From a checkpoint of a small contrastive image-text model: text encoder layers 8, 13.3 epochs.
Rows from block 3 of the text encoder of a small contrastive image-text model, named by matrix and row number. Rows with one number belong to one neuron. Each number is 500 + 50 x the weight over its row's rms, rounded and kept within 0 to 999. All counts start at 0. Numbers have three digits each.
Before each neuron's rows are labels from the 100 texts, of 14848, where the neuron reaches its highest value: "tokens" is the input token at the peak. Only what is clearly more common there than usual is listed. The data: drawn human figures in many poses. In brackets: how many of the 100, against the usual share in percent.
# fc1: MLP up (text_encoder.blocks.3.mlp.fc1.weight, 768x128), inputs 64-127
# fc2: MLP down (text_encoder.blocks.3.mlp.fc2.weight, 128x768, transposed), outputs 64-127

tokens: "hands" (32 vs 0.5); "on" (27 vs 0.5); "standing" (23 vs 0.5); "hips" (18 vs 0.5)
fc1.434:472493522443626536497460555422522441590499475490513455527432512576362454556553442598484497472474538521574506549493513431545494523490453486446492624485494424550500462483475494543446458531549399
fc2.434:507532447503552501490477491544506420511438488479470435468480476502457513538405477434444445466445462577537553533405517470560451541587511473469506447490368467455536629507507550516542430552423468

tokens: "hands" (100 vs 0.5)
fc1.229:530432505407552521522499512462530492492459469504526450525522467578522429606522511575495570505548546466508544425496635448446449510504461512524492589512461516589428523479537412560530490539506443
fc2.229:518458482480422497426431578424518442562490498479562457493487529501466529466467489510460552487629425563505473501577547496556504500553515506485526509502416552463601501436492508517555450483451463

tokens: "standing" (100 vs 0.5)
fc1.496:511503448435510556503559524462485358510530423441491517534483491467540469600463460545454489467498585533534457513457511548474511510527511452455623541551484396627447540421496554528464480521540536
fc2.496:513536559475461490496456489537414377446457489432519458461516444544496496575489552571525516529400440492530470515532540425517552539576523489516603450583480542479494470495436529582516555536460564

tokens: "kicking" (85 vs 0.5); "hands" (15 vs 0.5)
fc1.617:501425480480524580506485536521526581447462554448421435554413515457430489545598554611493483523499460446530518491527549453534491619503550435520484470532529507502506497468499509437477444562511431
fc2.617:534465499550444556488527506455449549418483493557467567487605539567547599527413457514414469502516509543556487523478449486448485492555600519518550473435526473466535392491423555571478430518558550

tokens: "on" (56 vs 0.5); "blue" (33 vs 1.2); "black" (11 vs 1.3)
fc1.49:410413487517517528533533429473484454513534462414553523479426568419498514544549495579528488595578520475490485507524509548497548568424471507536438525452456470456625543452479459500435397490440477
fc2.49:495502469505453503502513510472499674513515521524471503531461484547533512515489483519449467479508499522510515530507515523505521496137493464522493513485522455506515486473524533476484491483514459

tokens: "hands" (100 vs 0.5)
fc1.366:508444541443552546497468548481528426528494430467532405526488518500486454590584494480490533520428546485534416469437520455503520452510529504412556573479440455533525503474587497512588492538467390
fc2.366:473542502526461477514489479496440369520418525497532449487404477491438560568477553492464505519583488560515514522541541451471479528585514511411498476470456496466539463433467566495490438516481516

tokens: "hips" (86 vs 0.5); "on" (14 vs 0.5)
fc1.425:421496459490622595571509476438500468482484562465488558566421489483495432506570453491515568510539492589531433434473484575518507509414490431497477511523497410511510597530496440428508482484416392
fc2.425:537457481509526499473496511524591698494510493497500506503481519519490525470537498507473512548513503560473522481503516514534559506121492513504512497503506490504509489463527476528530476498525510

tokens: "arms" (82 vs 0.9); "on" (14 vs 0.5)
fc1.386:515466485470592497522493597376568489485544437491522474484497518577466456543601596497505534475487488501549579458453554473567474490543506602556481593542478482540517508519530473482485434549544390
fc2.386:540517508545539499507449398467533412549502524580495477411462525434434521563550531543454445460483544553527452403490390461440482445589450425437450558568489538463493510451486491548539563416526524

tokens: "sitting" (100 vs 0.5)
fc1.359:468526474518495472550541511545462403500497446454560448541525532570474430457478371429505485533520456467364464484460517635458526493587481522504502507475514456605470498581473430499479488565545484
fc2.359:497498493555408508527479506561458351578506478520505521503539501506491511535487449482459506497498501490291463547462478454498445456817486511597478479511504529496497474494402494489535568491448504

tokens: "arms" (100 vs 0.9)
fc1.559:515453509489559543503458541413488489460457433448550421480496446550469423506517500563485624473511561502601549428387484437504498495507452533507491469520464521531497521525501502441523411566516445
fc2.559:505535542479517570510461492510534452541537482539552524436482538464531564470560540571483522526509510491487461550538490424459473568584476516506460549567504496492472451439555488519459547529516504

tokens: "jump" (100 vs 0.5)
fc1.685:546499477505518491567440517497486429398492520545471495463530541557455533601571514545499511533541540500529519498527527486513517487432434477436555525553511418516481502691559414468525473583533479
fc2.685:522534390423471531437568527537406515616571414518492481622428488453590485552507548457477481473545489496509523562508505541484516438540428410544460434525450514497593520451591554521506490547532528

tokens: "standing" (100 vs 0.5)
fc1.484:459514444403594582447515446473454486541606436494536487478489548488425449604524465513454473427476562571525466511414532531427488493491429567453552545451474410559486506472544496464469499536540499
fc2.484:462483392530515441430474445532443361542426571535487512429437511514554440527513460465500472477463467539507459502478552463454517524611549540483542496530399478450527473459384550520529487538523509

tokens: "out" (56 vs 0.5); "on" (40 vs 0.5)
fc1.501:456461522408483588545575504434507499416404525467524535495451525399501518594514455505508622467563475452528480467512494510478591590447484520488472589478501405541480573495447392482500470448463398
fc2.501:512536489502475524491495523499562692500525490539544508517520514458501497500455461473500532498476530501528528541481514503432478493123505524538495523508514501516514507517527539500489519497492469

tokens: "hands" (100 vs 0.5)
fc1.699:482444558479567577529473461540587439593501529413523459515476518560510425502503496573453541509456578485530530488485560465474531495516542477536484553519489446625463537422545446490575480584441466
fc2.699:490504446465498472590471465520406450551517570461505434546441530486540514520488516504546540437500512645458527518517549505592439530561516474484499462477488507444540454472448560534473511492495551

tokens: "hands" (100 vs 0.5)
fc1.196:528481508476547504500476518481541497503514486450593414560516475599473499599586511616539557488457517511536500411435565516464512459541491473502493553485393443544488520557512470515552497557415392
fc2.196:422479503515466463541478476447575403476535511494557399463467519461545583587492506460453514446535544521467466561557527473440439503573551514433514545535451458467544477389426533567535460511579545

tokens: "out" (96 vs 0.5)
fc1.107:476453528458584550450503550464466458491486539456525543410537473496442402506580587524399619456420507496597516525578516413560531520486517536475525607445552421560470513496498439477493538505501400
fc2.107:464507474432436574458527496541566578561453566537528420542470539513476564452498553492565441446518519552586516491504487507518558582309524481491521571524522525509501464481569477477498523490496465

tokens: "out" (100 vs 0.5)
fc1.326:582453520408564556488439548567557453418486457445483484355462500543539492552541518564451513543470444513521620511378552456577518497526434418465561585537437452562485546486528507448511467580483465
fc2.326:513476502503493472426442507573503414525518576515473477478386487570485426426511470476552528464449482527528459453501501536478452524620522540533486540639432477483482501471469541558523442490548515

tokens: "jump" (100 vs 0.5)
fc1.417:521507514462521559605464554490550417457489511446591430517594522544446508549569533527489478561456490473536551449476589454534402439522481502413464542601434494579530493498492494444557480518499484
fc2.417:502426474399571487498468460450461412447433401483552471512526511517556568586504520493556522410439484504546539476533467445526482493592517461559461536527475559474500519526539546419489518544511463

tokens: "standing" (91 vs 0.5); "hips" (9 vs 0.5)
fc1.66:397475505394597493542592547399452478545596492457559454454536497470465470566505477498473460531521511493560467560449584516557499459524355483500503592505369454570522524506484506497471522500571474
fc2.66:538503493540541433512502445491493429508447490520500566497452569494405530600541476492523471458492570481447536543448458471478502503587546523521523540572356567509514503421496482502511372512475472

tokens: "bowing" (100 vs 0.5)
fc1.672:451524564527507396566436506468535475480535480474512490464556474615545432591485485504511523566506575504525433471496547523562483657553516471470557507506504487590375534565568614578513546490390480
fc2.672:478525484510534485470502482417503482527467470490562542531446494505495447500473526455516492529534527495507460449503533453557500455652554489459424503496445460545573508508545498494487506512491503

tokens: "splits" (100 vs 0.5)
fc1.530:524472558402570529577473575470499455473503475578432517428458529474420502541531406546509553570523490375507460453430514463379453524485447460540349541482510440576508429491568530509523522526575463
fc2.530:502514544469529485474555451531553546492508480513466560475446572516534437488528453638462487494443477480556487537465487444508491531482473494557651442546606461434491513445509382520559539492480589

tokens: "out" (100 vs 0.5)
fc1.757:603473472510582564504439526496470451453468426501544431378465412527572536472545552520434514521525496454528526454487480461497499477513493512420516562484511420592464537474511448534527499509419501
fc2.757:437494565412475527525530535622495459418551486535432457449479458525529537457482434523486593512462479514556531489605462498557498519361497494590495519555602538463514521537509482513487471454545543

tokens: "sitting" (100 vs 0.5)
fc1.189:506504507540593556531541454497415478491576478432585575522498498501533496463517409462532508512466544570469503481524506519410566506571411550473441438426445545574461470507442471626554547553552485
fc2.189:577492565577411545563469460541517386531460499477512484484509553500505426491453512541547452489532539552428529450504522527465452479703480395455536493473508448409516485476438520529445483510575484

tokens: "standing" (74 vs 0.5); "hips" (26 vs 0.5)
fc1.515:414569503358547617497534423541524452520509506448554581489477507596562459578478493507508518499580493473568489577479495488504478491512477434368531471488459365583568588461522525519541437558445423
fc2.515:475508489453391519525504473453555405512451558485488477436469471464485439487509464480472430585528500441448519430482482532520463537641494491546484532508416479466516525552503479434541460585487529

tokens: "hips" (52 vs 0.5); "standing" (48 vs 0.5)
fc1.165:558523486505542509577538472496485490521582401574517467510479424558517459538457536484463524521517499512617400483447587481471459524495530590491514484475454433571462552525428520408516487488463394
fc2.165:497551498510573454433454435589463422453415450540521491458536525482573487527542525516438484447523478531589529439510499508522402486576592497549514544505541463465504463477449485503513506551544549

tokens: "standing" (88 vs 0.5); "hips" (12 vs 0.5)
fc1.109:464478472403587533546540495477498512544562524547542535533525509495418464629487402482524505564581499414573542473448481482520472507458469487437568528484490439588506498481513513500469509502521413
fc2.109:441496464490507473456525483541435439527532558422488515448390489532525487579498459519539444563490462598520495512529524509449497517571513377467490496453430508518490445580462548407573531558520533

tokens: "," (100 vs 7.5)
fc1.92:524479490505544479483591494441494453541560463440463464496438523515442496392585469532473524517493427473456584389439537468509484491481474463573445613481535455582461496435478506471523477545571490
fc2.92:550459467488515589477526528424540482529558495470463467539493510420511547448460534452545523391606525495547505420474541481550482424558487514429653460562533516489534519454501456594504522392494486

tokens: "hands" (100 vs 0.5)
fc1.461:544414492538524586578516464481467459549454461456563434412563491586559462461485490454494469524452541462576476479395545522501511509457488505518551572496410459565447536476538407536528507515489370
fc2.461:482483578514488588516443495469515375535552579481537467527542486457556538531490522506516482493507601529405511549505484592543498459601511453479453434490486571463553518446454475527482594490494501

tokens: "hips" (100 vs 0.5)
fc1.298:518499452416581479545503501427515502527495505576590498492491543534479412590466529521434497518534510452515463452476574550521455496526520497475483541495476463644464528567541473577553422546474358
fc2.298:622493589418539483454514555522521444451518540502531499542615585498546475490541527501561516439562512592513510517527530494565492494586504455618512590490473570466519543458512500519546549509463552

tokens: "standing" (100 vs 0.5)
fc1.497:462474497417615581452469492516469489558565469513517506548556499431497513633488441506501477502522546511527408507460538546464503511508497520397500530501531479583539438537554489503575433568504474
fc2.497:550508501484502493498555518556516323490421481533463568490486520553507459494560462517486450516478546485457464493471516523456519538599519489521502561440453510472575549543437442529486503498485500

tokens: "out" (100 vs 0.5)
fc1.608:460510481420513492529534555485441524463411447403560519432458470465516488446523456542489561457541478449546607365552531560483491517446463477439449503533550383549472538444449434487486453505516522
fc2.608:421488529536472507530566436426509485521476525429605483539529512550509471510415504453436518470497458514532492515487466546482519472291493479468553416542530487545496495541445391583562436505484461

tokens: "hips" (100 vs 0.5)
fc1.199:532460509421566507454587496416576464555528528525545494450540490499466430538614507447489518465493503486529475461475529530496406564469516490454511508549515474646471590469514442478494403515550423
fc2.199:483522540485498473464475511543425497567501558456538389510481526525546513564500525468550392554505540560498571585494580503589490461559493424472439503641459539451540482528447512490564597523425527

tokens: "arms" (100 vs 0.9)
fc1.659:447497502519623508565471570391522467472554444580490484482517560574462422525519550545514575576515544524610494474452480518505435448480480508508464512490472544457490485460602521463577467541504447
fc2.659:430442571518492533512480522549612428524483423554538529435499526494465531525526410535467429493537534459512542524409466527590506450568500408500496468577513516489511499419485441471528555518600549

tokens: "hands" (93 vs 0.5); "hips" (7 vs 0.5)
fc1.703:509492511475565576526476525444516485544547396506514428501484538545449366594495485503531493516451532517537490454542576490494510494436546540507509514507432441512465539497546457524539497485532399
fc2.703:435428468416466490475477460515450446584513403459579480537430559443450536487543607499466519493606501524473447639491489463539442516566519456468474494497522527399485439402523525510420506501467522

tokens: "arms" (100 vs 0.9)
fc1.624:454526414525606565466464543448529477577583499518467462446537516524524461605422469523481589527472493491593584437473589524436471501567548511469494541518438468567505546532542450513509443573491402
fc2.624:481522545482429567483558480542515422545521537502479500410498571489449511439504426500461512534516458503480489503445480458512507524616476420528479491546621481460434502511472463405577571478492499

tokens: "hands" (93 vs 0.5); "hips" (7 vs 0.5)
fc1.271:479522487508553554471443590389572393514498397455556433504522478545451488552566502530484476530457421431532471441527565447544485563509501505468545629492522453528490476525472504526486552565431383
fc2.271:479495399614475486454538556442545378525536542515535508520582487526477587511515552560477591513588510605545551453503460453571513523584501503510515463426502540480521500390537506509554566461547615

tokens: "handstand" (48 vs 0.5); "standing" (48 vs 0.5)
fc1.90:492510517399584512459585511439420423522560564505528469423528511563441427578509459507473518474511586576556513553365537428447520562463487476468452574517561472606478524519499522516498492582611441
fc2.90:517469473485551453524517502511448408476414596526462485406495395446473514544466471531567484480462447524537507506415577442499577506587512486450539492487341547502498455447431592546524538520473505

tokens: "," (86 vs 7.5)
fc1.613:407540472508577491477557507456533317553582592466494423508485453474450486548580590575432603521610534492579520422492489443471495461553483425493550544498506447569470479500535528577556549535500468
fc2.613:470521556513505533482411500473475615483477409553466475539512407494473481493537420487544428493553447581515506483516483552533504463541510543421547519459543513601552523462464398473527532522511563

tokens: "standing" (100 vs 0.5)
fc1.760:447515588385587570523488489506439498504574416554530512560472463451489488598515446510516409462520551475516454539431607525573479462436484524315572542494484514571509504492504475475577521496521421
fc2.760:459477463493425495577447507567419340517477524524502503505417562519559438539434550508517401531552514484488494483553481514480509530640474506488419547482474468417584584515466491500473514463521531

tokens: "hands" (100 vs 0.5)
fc1.35:465468449431508512482540569494518383473502486370559551460473406557495444559562466537489578507529485451561479418529566448424470506512485459446504544452471481587461523501481460528576430622494444
fc2.35:519513445525454541553515594512485397486531560502504459482430492477502507581428517564531460451535473529556516484526557500433488455525469460559488473585429539475537563429496503531487454453423485

tokens: "hips" (100 vs 0.5)
fc1.215:436581512430569570607546483457532504484553432521539461497570557586460382550534538491551529567556481457526481440507596548510478479441541417457572553559515485591497582503485498482586450550490372
fc2.215:430548463462412395517487510509471469482517511503528497414449527454494516495531421557516396480496532520528506589566540569488514504582484459469459550413505546546559544504573492464394498511518569

tokens: "hands" (100 vs 0.5)
fc1.8:533417578426575489575514546512505439417497544415501495492510459522411480544561473553541574522482564408478525465470565479418427477519576504481504583480504453561514419516550488459528483492456418
fc2.8:483499487429383490453518570461552448475546446484392583430507485567579504543523498438422489483492489587530511541511632537450534428600501419560543487474440507521529534452509570569525529604519528

tokens: "sitting" (100 vs 0.5)
fc1.113:427571519538485471503593441480456422398548483441523443599542501466531503522426455489542479517507480518412537521483495537543468530549441558526529475466442552492506562541459467596576482576488531
fc2.113:478477528521529507518493475460406358527464444475515477498494510542531567476518426564474463472522477469324459509473478542529551536846514501506482518476517508516464542536424499542513531503581502

tokens: "hips" (51 vs 0.5); "handstand" (26 vs 0.5); "standing" (23 vs 0.5)
fc1.293:500480527386553493475531454435437376535562571426492496472546464529512452551577468457413487485454516569498477497415526462520494449511406486469469490516455396562482561486574532479449430576546445
fc2.293:531527486508633454541567523498468448441413509559421454386485393442539523482468451552535439440482445552528537494434573456498528467532527459480433432522408549534499504472457569523496529495470547